A small audio captioner, trained from scratch.
Model: decoder width 128, decoder activation swiglu.
Training: soap at rate 0.0031, 4400 steps.
Data: trained on notes from a synthesiser with random patches, 78125 training examples, 28.8 epochs.
Rows from block 10 of the audio encoder, named by matrix and row number. Each number is 128 + 24 x the weight over its row's rms, rounded and kept within 0 to 255. All counts start at 0. After the name is the row's rms in percent of the matrix's.
# conv: width-5 conv, dilation 3 (encoder.blocks.10.conv.weight, 192x192x5), inputs 48-71, a 5 kernel for each
conv.133 090 [159  91 143 164  91 142 140 151 116 155 154  94 143 110 141 122  89 142 101 154  88 102 147 114 143 107 111 103  93 131 134 124 126 164 146  94 169 135 117 146 156 136 142 130 150 137 100 142 128  90 151  89 127  73 170 161 118 109 110 133 120 159 126 133 110 108 118 128 109 106 121 134  75  78 174 125 116 115  75 137 145 142 109 131 104 103 153 143 166 160  99 140 138 102 115 119 104  93 162 114 120 154 128 111 148 115 173 115 124 124  94 134 124 116 156 115 118 131  98  78]
conv.134 097 [132 153 121 127 133 101 141 124 174 166 116 152 128 160 121 110 132 145 141 144 165 121 108 131 113 145 131 106 114 133 180 147 113  89 110 180 138 105 114 138 140 142 113 123 127 147 132  97 156 112 148 107 140 125 165  92  77 109 139 112 124 110  63 157 170 152 166 120 126 151 108 121 107 102 128 176 120 170 151 153 131 180 111 185 134 121  71  90 133 171 124 109 138 131 130 150 131 109 171 126 136 183 169 160 123 145 126 127 126 170 110 114  90 112 109 138 111 117 181 136]
conv.135 104 [ 86 144  85 142 131 119 128 142 131 107 108 142 125 140 121  91 161 144 105 108 123 116 118 141 156 136 104 141 134 124 128 126 140 112 131 121 167 111 167 116 122 136 104 147  86 106 106 161  74 157 116  95 124 123 118 142 149 127 106 128 133 119 123 192  76 155 115 152 154 134  95 172 134 109 123 104 140 129 135 140 108 115 129 108 108 149 120 143  66 104 151 155 126 156 102 138 128 109 174 100 134 131 118 105 174 145 104 116 116 110 148 109 154 163  97 104 131 131 161 173]
conv.136 096 [139  83 110 130 149 150  80 177 140 126  84 117 120 172 193 132 127 154 110 132 136 123 140 124 147 121 140 152 108 110 114 155  91 147  82 143 137 129 128 116 122  82 123 137  93 122 107  96  91 158  97 103 144 157 154  85 162 126 118 113 109 112 144 148 123 150 124 201 115 126 105 133  97 138 114 127 124 132 128 129 164  82 122 121  81 129 107 111 112 129 109 132 147 122 127 127 122 139 153  83 140 135 117 150 125  92 158 178 112 126 137 121 116 139 122 145 119 110 102 131]
conv.137 104 [ 95 115 113 149 111 118 121 153 135 165 168  93 127 125  94 164  71 150 110 140  87 149  99  93 123 128 116 110 112 129 111  89 161 126 149 111 139 169  95 112 137 172 138 136  72  95 162  90 173 113 159 109  66 169 115 135 167 105 106 139 167  79  99 102 135 173 185 101 146 149 113 144 162 109  99 133 101  73 154 129 119 138 131  88 150 114 179 115 100 151 178 111 123 131  92 155 123 158 118 110 134 143 106 150 152 126 142  77 111 141 119 127  91 135 106 167 103  97 106 145]
conv.138 108 [131 118 130 150 170 117 144 125  97 160 128 125 129 107 134  99 142  88 152 113 154 157 125  76  99 136 151  83 108 145 149 156 110 157 167 109 148 132 106 142 126 133 128 150  91 135 122 136 139 101 145  97 135  99 170 130 104  93 105 129 111  83 168 142 118  87 108 118 166 167 133 151 149 116 101 113  93 114 126 100 111 161 132 123  92 132 157 162 136 113 128 111 147 108 131 133  87 115  59 146 123 105  94  92 177 160 142  75 117 130 144 171 111 164 100 134 157 141 102 105]
conv.139 105 [100 132 152 123 123 133 135 146 146 139 170  93 128 134 146 128 141 140 144 122 121 113 130 128 152 135  95 144 141 150 139 119  88 147 114 159 113 126 133 160 126 123 102 126 133 121 136 124 127 127 150  86 141 113 166 141 122 124 110 110 131 110 130 149  63 159  95 150 131 102 147 128 112 106 110 151  82 140 127  77 175 114 103 152 140 154  95 166 122  73 103 124 118 113 126  94 152 122 146 127 138 135 140 146 133 158 116 115 151 143 105 152 136 107 136 164 102  99 166 159]
conv.140 101 [122 108 129 189 125 119 114 178 142 139 144 124 155 144  95 106 104 144 118 133 101 142 164  88 142 165 123 121 106 160 124 132 107 146 147 147 178 106 153 128 133 133 134 127 101 109  99 114 105 129 134 157 113 137 119 129 134 117 118 141  94 147  97 130 155 115  99  96 151 158 116 134  93 132 128  88 124 153 126 148  89 119 166 100 155 118 127 149 148 115 105 137 159 149 110  97 127 158 109 149 123 133 191 139 148 146 152 135 162  75 135 124 165 157 157 127 137 160 158 112]
conv.141 108 [107  96 110 122 101 120 131 111 139 119 127 163 126 142 182 157 123 142 130 114 133 137 136 104 136 143 111 130 143 129 118 101  89 152 152 130 139 146 100 158  98 157 129 133 105 145 131 117 119 141  87 150 126  84 125  92 120 110  82 159 126 118 120 107 169 167  86 146 116 139 146 122 118 120  98 158  93 119 113 161 140 145 109 153 136 132 107 139 101 140 142 136 106 171 138  98 137 161  96 154 118 181 136  93 141 161  96 146 112 123 145 136 169 143 112 149  96 104 129 140]
conv.142 092 [144 124 156 149  98 128 166 107 146 107  78 151 130 135 171 151 114 155  97 121 108 141 138 121 141 129 147 108 102 165 141 133 148 134 196 109 134 136 165 105 180 119 139 127 105 147 110 140  81 165  95 105 124  72 104 136  91 164 173 150 123  93 155 118 132 110 124 127  92 130 105 141 135 114 165 129 131 131 134 173 140 156 130 155 139  96 101 119 143 134 117 125  77 187 117 126 120 134 145 107 170 100 132 123 173 114 110 151 131 132 139 180 121 157  80 122 106 121 115 140]
conv.143 092 [ 79 150 127 109 123 138 133  95 149 122 157 157 118 139  78 122  89 165 145 118 130 107 139 132 102 143 137  86 140 120 164 127 135 139  98  96 108 109  88 183 121  77 140 116 147 131 148 111 114 139 104 121 114 150 182 131  76  92 124 176 142 141 179  92  84 153 104 117 147 130 156  93 138 122 134 131 119 119 130 127  97  96 131 144  98 114 160 120 140 126  85 137 118 138 130 144 145 145 126 144 168 135 115 166 126 173 108 143 168 141 138 110 120 140  86  95 134 141 160 136]
conv.144 107 [166 125  86 192 127 125 107 147 110 147 151 111  93 142 109 154 133 153 117 122 133 121  78 115 132 115 147 156 135 132 169 151  96  91 101 155 120 176 110 149 102 162  82 134 149 121 134  87 137 135 142 102 150 141 114 139 109 101 122 164 148 104 142 119 158 134 165 122 148 124 133 114 102 143  74 111 115 162 136 142 138 134 117 119 143 127 119 124 140 106 124 147 132 105 133 103 127 105 138 106 136 123 165 130  69 124 129 142 121  99 120  89 162 119 190  82 118 147 172 180]
conv.145 090 [103 127 123 118 182 107 104 133 130 128 129 109 150 100 159 114 108 143 181 119 125 129 114 116 129 103 113 123 121 153 122 119 138 103 127  75 146  99  73 188  89 152 141 144 125 111  98 133 139 150 118 117 114 142 151 116 139 127 170 123 121 144 167 137  99  71 144 161 124 126 149  86 106 109 157  65 108 160 139 123 162 163  96 168 105  83 148 141 174 133 125 109 142 142 109 161 143 125 111 139 117 129 106 169 111 137 142 125 135 100 132 176 131  72 142 146 117 131 147 100]
conv.146 099 [154 131 122 116 126 111 145 159 107 143 146 180 116 124 101 126  87 137 124  88 113 158 132 154 101 112 134 128 151 136 184 120 111 149 129 107 105 140 138  98 113 117 131 105 137 116 161 105 114 137 130 121 179 147 113 124 151 112  82 165 109 137 109  76  97 157 158 146 133 156 143 145 151 155 146 125 122 143 145 143 110 104 139 120 116 156 166 144 134 115 134 163 108 120 130 154 141 109 134 102 174 102 109 123 170 126 124 126 123 127  87 169  93 182 148 141 153 117 140 128]
conv.147 085 [100 132 135 106  69 125 155 118 110 154 100 115 144 113  84 151 118 149  86 170 155 144 111 150 110 115 142 125 114 133 175 153  53 140 112 170 101  72 115 115 131  96 171 104 137 123 125 164 112 152 108 143 142 108 123 115 127  83 125 116 104  97 113 127 151 126 100 112 159  95 135 142 102 106 113  90 102 101 107 137 110 105 119 131  73 126 132 122  88 131 160 103 163  74 138 141 126 125 143 128 163 174 117  75 139 126 121 121 105  91 104 138 151 189 102 129 100 112 135 114]
conv.148 100 [127 124 116 113 172 138 147 141 146 175 123 144 106 158 100 126 132 130 110 149 135 133 128 111 110 114 153 157 160  96 135 183 134 136  75  93 143 141 130  97 119 101  91 145  89 169  93 134 158 124 122 163 110 128 166 138 116 152 106 111 145  87 145 112 135 132 138 102 145 135 116 116 141 151 115 158 155 117 115 102 166  89 132 142 120  68 142  84 118 160 178  80 103 118 135 153 151 127 152 140 136 168 134  98 151  98 178  96 172 112 115 126 114 143  94 119 133 131 115 122]
conv.149 105 [158 127  84 116 179 138 112 140 130 147  89  83 163 130 131 114 144 117 143  92 142 112 150 165  76  98 151 132 116 106  62 145 128 104 105 144 151  90 115 148  70 109 135 123 109 153  96  97 160 134 125 151 123 146 123 131 154  92 133 114 126 130 162 119 116 163 104  92  91 172 111 123 141  98 157 137 113 120 157 136 118 196 160 121 137 125 156 163 107 115 163 127 105 149 139  97 171  90 142 123 119 106 155 131 106  97 139 106 137  88 130 163  90 126 134 148 149 125 119 100]
conv.150 092 [ 68 123 137 146 103 153 117 185  87 131 136 142 109 151 119  92 121 143  99 177 160 118 138 157 140 111 163 136 113 113  79  73 146 163  93 103  86 132 114 131 102 109 143 106 115 105 148 155  97 121 138 119 131 112 164 108 131  84 127 121 116 144  95 105 130  92 168 152 157 151 111 129 126 124 146  96 134 134 172 101 137 103  83 166  93 135 125 122 126 189 128 126 104 117 141 126 140 108 124 163 110 141 139  96 113 113 176 141 145 112 113 109 117 122 188 146  76 158 207 125]
conv.151 096 [ 90 102 144 143 136 133  85 104  77 105 125 124 127 130 116 144 105 146  96 118  67 129 104 147 159 165  98 138 144  27 143 139 108 117 111 136 120 143 110 116  97  97 117 114 111 119 102 154 136  97 154 135 120 166  65 118 133 114 155 114 111 134 111 120 100 125 150 134 141 135  89 117 112 160  84 131 157 132  78 117 132 125 143 110 117  92 140  91 119 110 107 127 119 117  83 129 108 101 120 107 133 109 132  93 120 115 124 116 120  98  85 139 146 111 107 127 155 145 126 138]
conv.152 084 [101 142 146 129 176 166 137 177 149 146 130 129 114 149  76 113 107 152 144 128 120 104 170 136 117 155  92 123 130 130 109 151  98 114 137 156 106 124 118 122 155 126 110  87 105 135 121 110 113 131 117 157 133 163 153 144 116 119 146 146  61 138 143 139  69 124 142 121 124 145 177 151 119 142 121 104 148 136 163 157 122 124 141 119  97  89 103 166 113 117 124 139 148  92 152 111 162 140 161 104 144 171 153 139 101  81 143 166  94 147 119  98  97 130 175 143 121  92 147  99]
conv.153 105 [150 124 132 118 125 128 133 163 139 128 130 116 102 108 122 129  95 141 150  72 152 111 135 122  91 116 125 116  98 138 133 119  97 173 145 143 135 150 134 147 147  81 164 103 148 133 133 118 107 156 154 100 140 151 192 150 126 147  73 112 160 128 103 109 102 123  86 115  91 139 123 123 103 101 156  79 163 129 155 102 122 122 115 139 112  85 174 104  99 101 129 112 103 189 153 134 127 182  94 193 109 114 119 117 134  83 154 114 119 123 116 151 184 121 118 130 189 140 141 156]
conv.154 092 [106 123 128 164  77 150 125 155  97 100 135 130 106 142  91 119 128 117 153 141 117 110 147 101 133 112 176 121 131 161 140 104 122 148 125 155 100 125 159 144 142 113 137  90 147 131 141 117 126 151 134 163 119 137 141  65 180 111 160 101  99 127 113 162  73 108 113 125 148 129 110 130 128 162 113 128 142 134 169 100 125 131  97 147 182 101 113 149 142  81 149 101 137 145  89 107 167 140 123 102 119  76 127 158 118 144 112 143 123 108  89 135 133  86 118  88 108 125 132 112]
conv.155 105 [180 101 119 131 114 153 149 130  87 103 150 150 136 116 113 179 123 110 111 156  74 151 191 115 122 140 137 123 120  81 154 145 141  99 123 118 135 103 117 149 117 117 124 121  93  94 160  99 146  67 158  83 130 116 123  96 120 109 133 136 101 162 119 136 117 173 122 139  95 152 122 135 131 176  85 171 138 120 163 114 161 143 156 103  31 136  98 150  83  86 125 141 114 158 116 134 118 126 139 102 144 135 128 138 132 124 119 158  96 153 149  54 143 129 132 102 137 137 142  86]
conv.156 089 [147 110 111 148 120 120 122 158 101 123 168 137 165 139 131 115 115 125 113 135 110 158 127 170 127 104 120 113 152  87 100 129 118 163 100 124 110 194 115  81 154 104 123 137 138 162  93 130 120  93 117  69  92 137 126 130 124  98  99 147 146 130 128 120 116 116 171 129 149 114 125 128  72 164 108 116  97  91 148 155 107 102  80 106  93  94 139 157 188 154 169 124 160 146  93 166 156 129  98 117 112  98  98 142 131 102 113 166 133 135  94 121 147 148 120  85  65 121 137 105]
conv.157 105 [109 158 158 100 117 155 133 138 152  99 146 151 101 146 136 160 110 112 110 134 166 130 108 104 159 136 157 120 147  82 139 132 110 177 111  87 153 133 158  94 124 110  97 139 135 130 129 139 152  95 147 166 137 140 138 169 100 138 151  78 127 171 138 132 130 120 124 163 124 125  92 113 104 163 106 123 132 110 125 160  86 141 141 138 154 128 137 135 149 121 128 127  99 170 100 140 107  58 148 181 118 141 104 126 140  97 155  66 134 151 126  91 146 183 165 160 104 164 131 104]
conv.158 101 [ 77 183 151 109 169 116 107 122 128 111 140 112 169  77 130 106 135 158 127 110 130 126 162 130 109 100 130 110 139  99 110 137 157 119 144 144  93 121  89 133 151 150 129 127 134 152  88 106 109 132 132 135 127 125 155 152 127 125 138  85 118 141  98 135 135 132 110 136 125 140 122 136 127 166  92  60 119 131 160  90 104 117 127 149 159 104 117 159 137 101 126 149 145 101 104 121 126 130 139 137  98 125 130 159 125 147 140 109 148 133 138 155 131 153 122 108 205  99 120 149]
conv.159 101 [ 92 140 113 152 135 146 158 121 170 127 116 129 153  83  90 167 138 133 172 120 122 154 126 104 117 152 129 162 122  72 142 112 124  95 134 105 124 171 129 116 139 142 112 152 139 106 136 115 103 164 120 130 117 115 157 122 121 129 145 125 152 123 118 123 175 167 134 108 130 115 123 117 144 152 197 109 169 101 155 131 130  80 134 115 108 104 135 112 120 132 126 118 128 145 107 152 127 153 100 141 148 115 135 140 120 142 107 112 172 120 101  95 141 159 140 105 117  83 177  61]
conv.160 102 [120 172  88 117 104 103 126 107 142 150 123 157 109 126 150 144 146 107 138 129 127 103 129 126 184 149 160 147 165 153 130 107 118 127 132 130 163 174 133 106 113 151 148  78 121 131 126 106  96  99 122 128 142 139 126 142 113 156  91 125 126 132 135 141 137 161 150 108  82 123 172 117 172 116  98  75 138 114 140 126 134  99 167 101 129 145  95 130  79 136 116 136  98 107 130 107 145 131 127 119  89 137 162 114 141 115 111 168 121  92 143 171 186 156 136 138 114 125 102 133]
conv.161 095 [160 153 146 115 104 105 126 109 150 112 129 130 149 117 128 156 128 141 117 104 109 113 152 154 135 111 152 133  85 106 141 105  76  99 168 100 105 111  99 107 137 122  73  95 129 173  94 124 159  84 189 161 132 131  87 161 143 113 110  65 122 123 154  81 155 136 137 128 109 171 132 126 186 112  76  83 144 155  72 148  92 116 130 157  71 134 153 129 133 125 123 109 127 126 149  81 123 130 129 187 130 121 142 119 119  97 126 149 167 105 110 146 154 150 156 141 117 123 142 127]
conv.162 103 [127 157 145 141 132  97 113  94 122 121  94 158 129 114 127 103 119  98 132 139 159  82 137 125 116 134 162 121 132 133 130 128  81 115 153 167 144 100 149 101 136 146 138 110 107  94 109 125 126 100 150 116 152 132 123 139 104 112 104  98 129 129 151 136  82 157 108 145  59 138 160 133 118 137 141 143 115 122 118 144 143 153 134 120 139  86 140 101 174  82 143 140 120 101 118 125 136 161 122 112 136 140 102 143  78 155 112 158 128  90 121 131 147  77 120 142 135 112 151 150]
conv.163 102 [114 120  83 164 150 164  86 134 118 126 119 144 135 144 101 162 133 123 132 105 131 112 152 110  94  92 155 147 153 109 117 157  82  98 159 135 115 123 142 147 162 131 100 146  77 155 108  80 116 113  98 150 136 128 105 114 143 101 163 148 107 158 105 130 142  79 167 110 143 118 124 162 108 109 120 122 139 170 115 148 108 148 124  88 132 109  85 108 158 153 133 122 135 111 152 108 114 151 137  80 119 101 129 153 149 164 135 172 144 153 147 133 162 102 136 136 127 150  92 140]
conv.164 103 [ 77 135 156 177  84 114 119 108 122 136 128 118 130 153 151  95 128 167 131 119  81 150 137 169 123 138 114 116 132 166 106 132 164 139 135 116 133 119 135 147 142  80 158 146 134 144 129 128 134 164 119 139  97  46 245 142 137 152  63 132 120  81 166 178 106 135 136 144 101 165 128 118 145 165 136  93  90 146 142 175 146 107 166 113 166 105 103 144 143 121 139 154 132 121 108 129 157 105 159 144  84 117 138 112 121 108 137 152 160 106 149 122 135 181 150 121 161 117 159 107]
conv.165 087 [105  98 125  79 151 139 132 145  78 170 135 125 156 103  84  83 196 131 152 101 158 101 118 108 159 127 132 146 136 125 123 141 117  91 126 110 131 161 114 110 121 155 114 176 151 151 128 107 141 133 134 116 119 105 142 119  98 129 118 130 165 124 119 132 126 151 153 139  98 131 162 153 102 139 159 125  86 148 174 124 139 183 107  82 118 131 138 146 104 119 109 154 117 114 115 112 108 151 120 156 157 130 120  75  98 125 146 125 108 178 144 140 125 125  95 158 158 106 107 176]
conv.166 101 [176 103  87 124 137 121 119 118 116 163 136 163 116 126 151 122 178  88 124 115  76 188 173 148  64 105 142 128 119 148 109 160 147 100 165 116 165 119 130 101 157 119 104  91 149 173 102 147 144 129 153  79 156 167 111  80 169 109 140 131 109 149 125 109 118 130 109 103 147 134 113 102 121 141 133  93 149 163 141 110  90 124 139 120 144 161 131 112 115 159 116  82 154 137 119 145 131 125 128 144 121  90 171 120 124 132 134 105 130 140 144 179 111 145 139 125 134 131 161 130]
conv.167 098 [141 103 109 125 107 162 158 115 140 136 108 159 118 108 102 109 132 106 162 117 100 135 116 196 161 100 152 152 128 122 169 106 148 113 128 115  91 131 121 114 151 119  99 117 114  92 157 129 120 124 138 165 121 146 154 171  94 130 134 114 102 142 129 101 145 122 161 129 143 139 130 144 129 111 129 111 120 123 118 154 130 144 133 109  97  84 150 167 119  95 118  93  94 125 117 138 135 128 153 126 130 117 129 125 106 109 114 123 121 163 106 130 151 149 112 124  97 157 121 125]
conv.168 099 [ 93 127 101 124 141 137 111 154 129 151 137 131 138 126 139 146 120 119 122 141 137 138 154  92 149 155 106 153 135 110 146 129 123 109 148 131 157 105 131 128 137 132 136 129 129 130 180 115 123 171 132 146 163 143 128 125 170 182 100 144 149 158  85 149 116 136 148 126 118 162 120 138 118 135 144 117 149 133  92 156 129 146 143 148 116 114  87 125 139 129 140 161 152 113 119 109 145 141 147 116 167 141  96 140 129 175 117 123 139 106  93 128 131 141 120 138 121 148 140 180]
conv.169 109 [105 141 178 149 143 114 135 119 113 123 125 115 124 137 130 145  81 111 129 133 112 168 140 106  69 134 129 130 114 145 116 112 159 200  92 110 124 110 113 117 119 134 155 139 147 131  94 168 140 146 131 171  99  90 160 144 139 118  83 145 128 136 120 157 159 120 100 123 121 134 161 151 150 128  69 116 133 135 111 196 143 116 128 123 148  96 125 140 134 122 107 134 164 111 124  97 136 130 133 117 151 127 165  95 159 124 144 116 119  86 110 125 109 139 109  90 101  99 125 157]
conv.170 103 [124 111 115 118 145 106  99 123 150 119 171 134 111 111 150  93 110 130  97 115 132 138 102  81 119 128 131 123 104 129 107  83 150 132 148  86 134 118  83 148  89 108  99 127 176 163 148  98 121 106 117 147 105 118 141 115 130 143 132 135 127 135 132 195  89 115 137 117 100 154 108 143 109 159  52 122 132 124 114 108 133 163 148 103 116 117  81 169 102 186 135  82 150  83 112 104 170  90 138 158 154  96 126 154 135 142 116 113 106 120  78 157  70 175  96 109 151 103 110 124]
conv.171 102 [140  95  77 123 149 126 109 144 111 139 144 131  91 111 118 104 143 109 160  98 108 124 144 157  77 109 127 158 162 111 108 130 111 109 129 153 107 163 144  83 171 164 150 132  83  99 127 119  88 113  99 137 132 151  82 157  94 159 100 179 158 108 150 161 130 163 121 132 134 125 135  89  95 153  89 143 113 129 153 109 120 167 132 153  98 125  87 183 123 144 149 180  99  95 153 124 149 124 124 169 146  98 117 147 137 128  92 127 103 113 164 102 131  98 132 132 138 108 128 121]
conv.172 092 [143 132 105 153 130 137  97 150 121 123 124 143 134  96 113 117 122 112 141 132 113 102 124  98 135 120 126  94 158 111 100 113 130  70 180 151 125 146 147 171 100 105 119 119 155 130 144  88 160 119 133 171 122 106 124 158 157 129 104 141 145 129 143 134 153 136 138 140 141 136 165 155 108 115 119 126 101 103 169 103 114 188 114 131 156 113 151 127  80 113 123 100 116 151 164 137 117 192 129 144 166 117 160 125 127  92 134 121 127 120 163 105 133  95 175 105 114 194 108 125]
conv.173 101 [116  75 119 120 101  87 156 133 122 153 150 125 136 159 141 128  91 148 109 124 123 135 119 112 135 120 135 140 153  67 102  94 158 127 139 102 162 141 135 124 115 121 134 123 178 146 146 171 120 108 106  90 106 163 132 129 143 164 108 150 215 146  99 134 125 108  98 126  98 105 112 144 139 123 123 135 160 131 132 149  91 172 103 116 130 100 128 121 134 145  86 168 117 125 197 117 179 157  84 145 131 127 172 133 102 131 145  93 147 155 136 152  88 154 142 103  78 127 134  88]
conv.174 099 [110 167 123 116  95 121 113 149 156 123 116 125 124 131 113 127 176 115 148 112  96 145 142 137 126 125 140  70 124 112 140 133 136 144 132 112 118 129 139 161 154 107 157 149 109 158  43 162 136 129 125 122 124 123 117 135 172 114 108 160 151 106 132  96 112 136 174  68 156 109 125 137 113 127 112  84 150 166 158  98 154 142 127 119 152 142 124 127 137 141 105 180 110 101 149 156 138 178  93 149  98  94 145 132 113 104 112 150 103 136 197 108 120 123 159 139 113 166 105 133]
conv.175 098 [138 135 159 113  94 125 156 105 129 106  90 131 109 117 123 132 111 131 141 124 127 123 138 134  96 150 105 106  70 141 126 125 120 134 196 154 125 163 108  82 112  98 134 169  74 137 168 150 101 151 140 126 111 170  96 148 164 101 164 100  92  99 132 156 100 138  95 130 145  97 146 174 124 130 116 124  67  90 124 113 110 166 115 151 147 128 131 159 145 114 130 136 109 168 124 138 122 143 100 182 142 141 121  97 173 113 120 105 109 170 144  95 116 135 114 142 124 154 148 127]
conv.176 094 [131 133 137 161 123 106 129  94 165 154 113  91 108 120 156 119 115 150 148  78 124 124 161 144 133 145 118 129  99 144 131 106 148 145 166 109 144  99 120 159 133 116 129 106 121 136 156 114 153 145 121 136 106 127  88  94 113  88 143 170  90 189 102 111 157  85  91 114 167 122 135 148 131  99 133  86 152 121 133 139 114 159 131 114 145 120 115 150 157 144 170 112 145 129 108 118 123 102  95 177 162 157 140 150 117 121 163 161 118 125 121 142 100 216 118 132  92 146 154  66]
conv.177 090 [116 124 149 139 152 153 116  78  98 137 166 142 129 151 125 123 109 133  95 118 152 111  84 151 149  87 158 169 112  98 115 133  98 129 124 161 113 109 136 151  85 161 107 122 128 154 146 115 123 154 128 130 148 117 115  93 176 137 130 120 136 165 107 136 139 110 123 143 176 128 140 150 143 107 133 102 119 129 108 147 155 143  80 138 157 112 149 129 150  85  90 155 153 139 119 124 170 161 151 153 150 107 105 176 132  99 109 144  70 140 104 133 117 141 143 148 145 149 120  92]
conv.178 083 [133 163 165 145 135 133 119 112 109 102 117 135 117 115 121 125 129 157 128 100 133 145 173  99 141  88 123 132 168 124 135  99 119 117 185 143  99 111  96 163 141 126  98 106 136  92 141 119 152 155 153 102 148 164 122 155 129 139 115 130 117 134 109 142 143 130 116 109  88 145 167 144 122 139 132 126 107 181 123 115 108 153 100 130 122 187 119 107 120 146 119 135 174 109 127 124 150  84 165 137  80 127 127 112 159 110 163 160 136 185 107 151 124 105 135  97 113 109 147  86]
conv.179 104 [ 89 140 136 136 147 121 108 111 137  80 121 120 127 154 148 119 128 129 120 117 142 104 138 115 173  97  97 137 126 161  91 170 153 117 116  96 125  67 104 141 131 121 139 104 132 126 138 150  42 188  87 147 138  98 182 132 143 134 171  98 129 117 112  95 118 131 126 149 113 142 145 136 120 108 145 128 165 120 122 126 108 109 148 122 102  91 157 148 129 130  95 150 102 105 142 156 121 108 194 102 148 155 144 173  89 142  99 154  82 139 162  97 132 141  76 103 115 133 129 161]
conv.180 092 [137  95 115 146 152 136 158 129 146 139  99  94 121 137 101 127 138  70 101 175 147 113 160 117 135 151 141 123 103 102  89 132 208 104  96 165 109 124 130 130 104 114 172 134 124 104  99 108 151 111 110 101 125 149  84 150 125 100 119  88 126 142 111 195 129 131 163 127 124 124 141 142 136 103 140 131 159 141 129 130 109 118 146 116 133  79 137 127 124 151 121  98 101 152 119 161 121  97 130 102 124 120 112 128 157 157 133 148 162 155 112 139 150 159 107 140 115 126 101  87]
conv.181 106 [ 98 132 128 149 125 108 114 128 146 106 130  61 131 147  93 144 146 131 152 103 129 120 136 135 160 129 109 106 125 113  97 146 131 142  56 114 182  80  94  91 142 103 114 115 109 167 120 139  90  98 117 136 139 182  89 117 118 141 111  97 114 112 191 101 163 141 133 124 115 145 107 160 103 113 141 122 142 100 104 115 119 121 146 122  77  93 144 138 159 123 135 104 112 141 114  79 163 149 102 121 117 167 122 137  92  82 172 119  93 137 115  83 103 143 146 153 165  99  99 143]
conv.182 097 [101 132 118 136 113  95 110 168 105  94 141 130  94 149 114 100 147 149 126 136 169  95 103 138 135 155 117 126 182 122 137 132 178 114 113 122 147 137 156 108 114 121 115  92 133 131 168 140 131 166  97 141 148 161  88 144 142 132 161 148 137 141  99 125 120 148 120  58 172 128  93 137 135 148  98 129 108 106 121 113 126 151 100 189 131  85 134 150 147 170  99 144 178 106 109 149 152 120 126 145 128 108 151 138 171 160  70 107 113 161 107 108 144 127 160 155  85 121 140 128]
conv.183 103 [132 181 112  90 129 162 137 119 115 173 146 168 110 128 137 110 142 142 119 128 138 131 128 166  89 149 152 138 169  78 172 112 137 116 143 150 118 142 102 143 151 157 109 148 118 143 164 135 130 122 168  97 177  80 126 135 135 140 145 100 110  98 122  85 216  88 130 188 147 104 119 156 176 159 113 184 112  94 141 168 172 116 156 117 135 122 159 100 143  78 125 173 110 129 161 120 163 161 120  95 143 103 110 130 162 164  76 124 120 132 133 142 181 182 144 117 143 160 147 108]
conv.184 093 [113 136 130 113 133 108 166 107 107 149 108 136 128 141 135 107  93 154 132  88 133 146 118 131 104 172 118 175 162 104 136 131 129 121 136 134 138 170 139 168 127 136 139 114 123 157 143 108 131 148 129 144 153 144 102 137 144 138 129  96 139 125 113 101 190 148 114 140 114 178 146 109 164  80 112 148 109 141 133 116 118 147  97 126 108 125 121 111 139 119 109 163 120 126 155 129 158 132 153 102 126 126 124 122 134 137 160 106 131 121 153 137 111 139 131 111 140 115 153 142]
conv.185 092 [136 118  86 170 155 123 121 164 118  69 159 154 127 138 131 129 128 120 126 110 129 125 101 140 144 121 114 139 112 106 152  87 140  78 122 125 120 134 102 139 139 144 148 136 117 145 121 171 127 124 122 124 157  78 112 164 170 126 109 148 132 132  99 111 143 131 104 166 132 178 103  95 121 114 135 154 101 115 121 121 154 176  96  84 137 132 133 135 103 145 121  77 125 158 144 105 146 171 124 162 116  99 127  98 174 127  88 143 129 111 131  99 128 103 113  94 132 145 149 139]
conv.186 095 [125 141 148  82 161 155 116  92 116 146 124 152 125  99 160 126 126 140  97 121 148 149 149 111 134 109 139 121 110 120  94 135  93 121 137  83 138 193 104 118 162 108 145 110 131 143 130 160 123 113 126 114 108 151 155 132 104 147 150 108 130 105 114 114 133 174 119  87 161  84 136 122 160 151 143 123 131 131 125 101 161  66 101 140  83 113 140 121 108 131  80 145  84 131 173 121  98 138 125 119 136 132 135 131 142 131 137 105 179  96 175 153 116 111 180 142 126 111 121  96]
conv.187 089 [ 78 158 172 114 116  90 138 107 121 158 144 123 118 151 153 104 143 149 128  86 137 138 114 141 141 142 128 112 128 170 183 167  96 163 122 167  82  57 150  66 150  78 115 152 137 173 140 123 130 135 151 171 103 134 143 178 136 132 107 146 134 123 129 161 134 116 150 152 114 141 151 156 150 167 118 135 150 113 161 106 114 123 109  92  77 159 132 144 137 129 173 111  88 150 141 110 167  99 124 150 135 107 104 131 118 126 121  99 119 163 134 157 134 123 102 154 135 139 124  98]
conv.188 114 [114 114 114 138 117 113 143 133 171 120 144 102 127 133 157 149 121 120 128 128 119  98 107  87 144 124  88 152  84 131 101 157 129 129 112 118 140 132 153  84 131  89 144 117 141 109 142 127 148 105 136 167 116 122 130 146 165 121 130 142 143 114 130 172 114 128 170 137 110 141 125 126 129 125 157 118  74 168 139 123 122 141 110  98 105 120 123 121 130 103 147 151 134  83 150 125 169 138 117 163  93 146 117  94  95 175  92  84  93 133 101 114 122 133 184 123 138 140  98 171]
conv.189 109 [124 126 147 141 101 122 145 117 105 128 132 131 103 144 119 140  97 144 119 157  98 123 111 133 119 151  82 182  97 183 120 128 139 123 106 106 106 177 152 132 135 164  98 167 132 143  94 140 140 101 129 133 135 100 158 140 126 126 118 132 170  89 175  92 184 121 107 114 145 202 136 130 115 108 135 181 142 128 138 154 119 142 148 119 128 169  68 121 126 174 199 154 145 125 166 134  84 124 128 139 108 132 130 118 132 126 146 149 138 126 105  98 145 126 128 125  95 160 135 163]
conv.190 106 [ 77 139 111 118 113 114 131 116 125 114 121 155 106 176 178 123 138 135 164  84 128 105 128 129 103 154 133  92 137 137 156 125 140 163 165  89 133 105 121 119 143 162 107  72 132  91 124  77 144 125 158 167  82 144 171 120 132 120  91 138 118 138 137 160 111  91 172 133 150 150 141 166  87 132 156  98 149 128 134 149 119 158 137 105 135 105 103 124 153 136 152 122 121 123  83 172 142 108 149 113 181 132 143  95 117 118 154 127 170 126 137  79 122 185 138 162 127 137 135 118]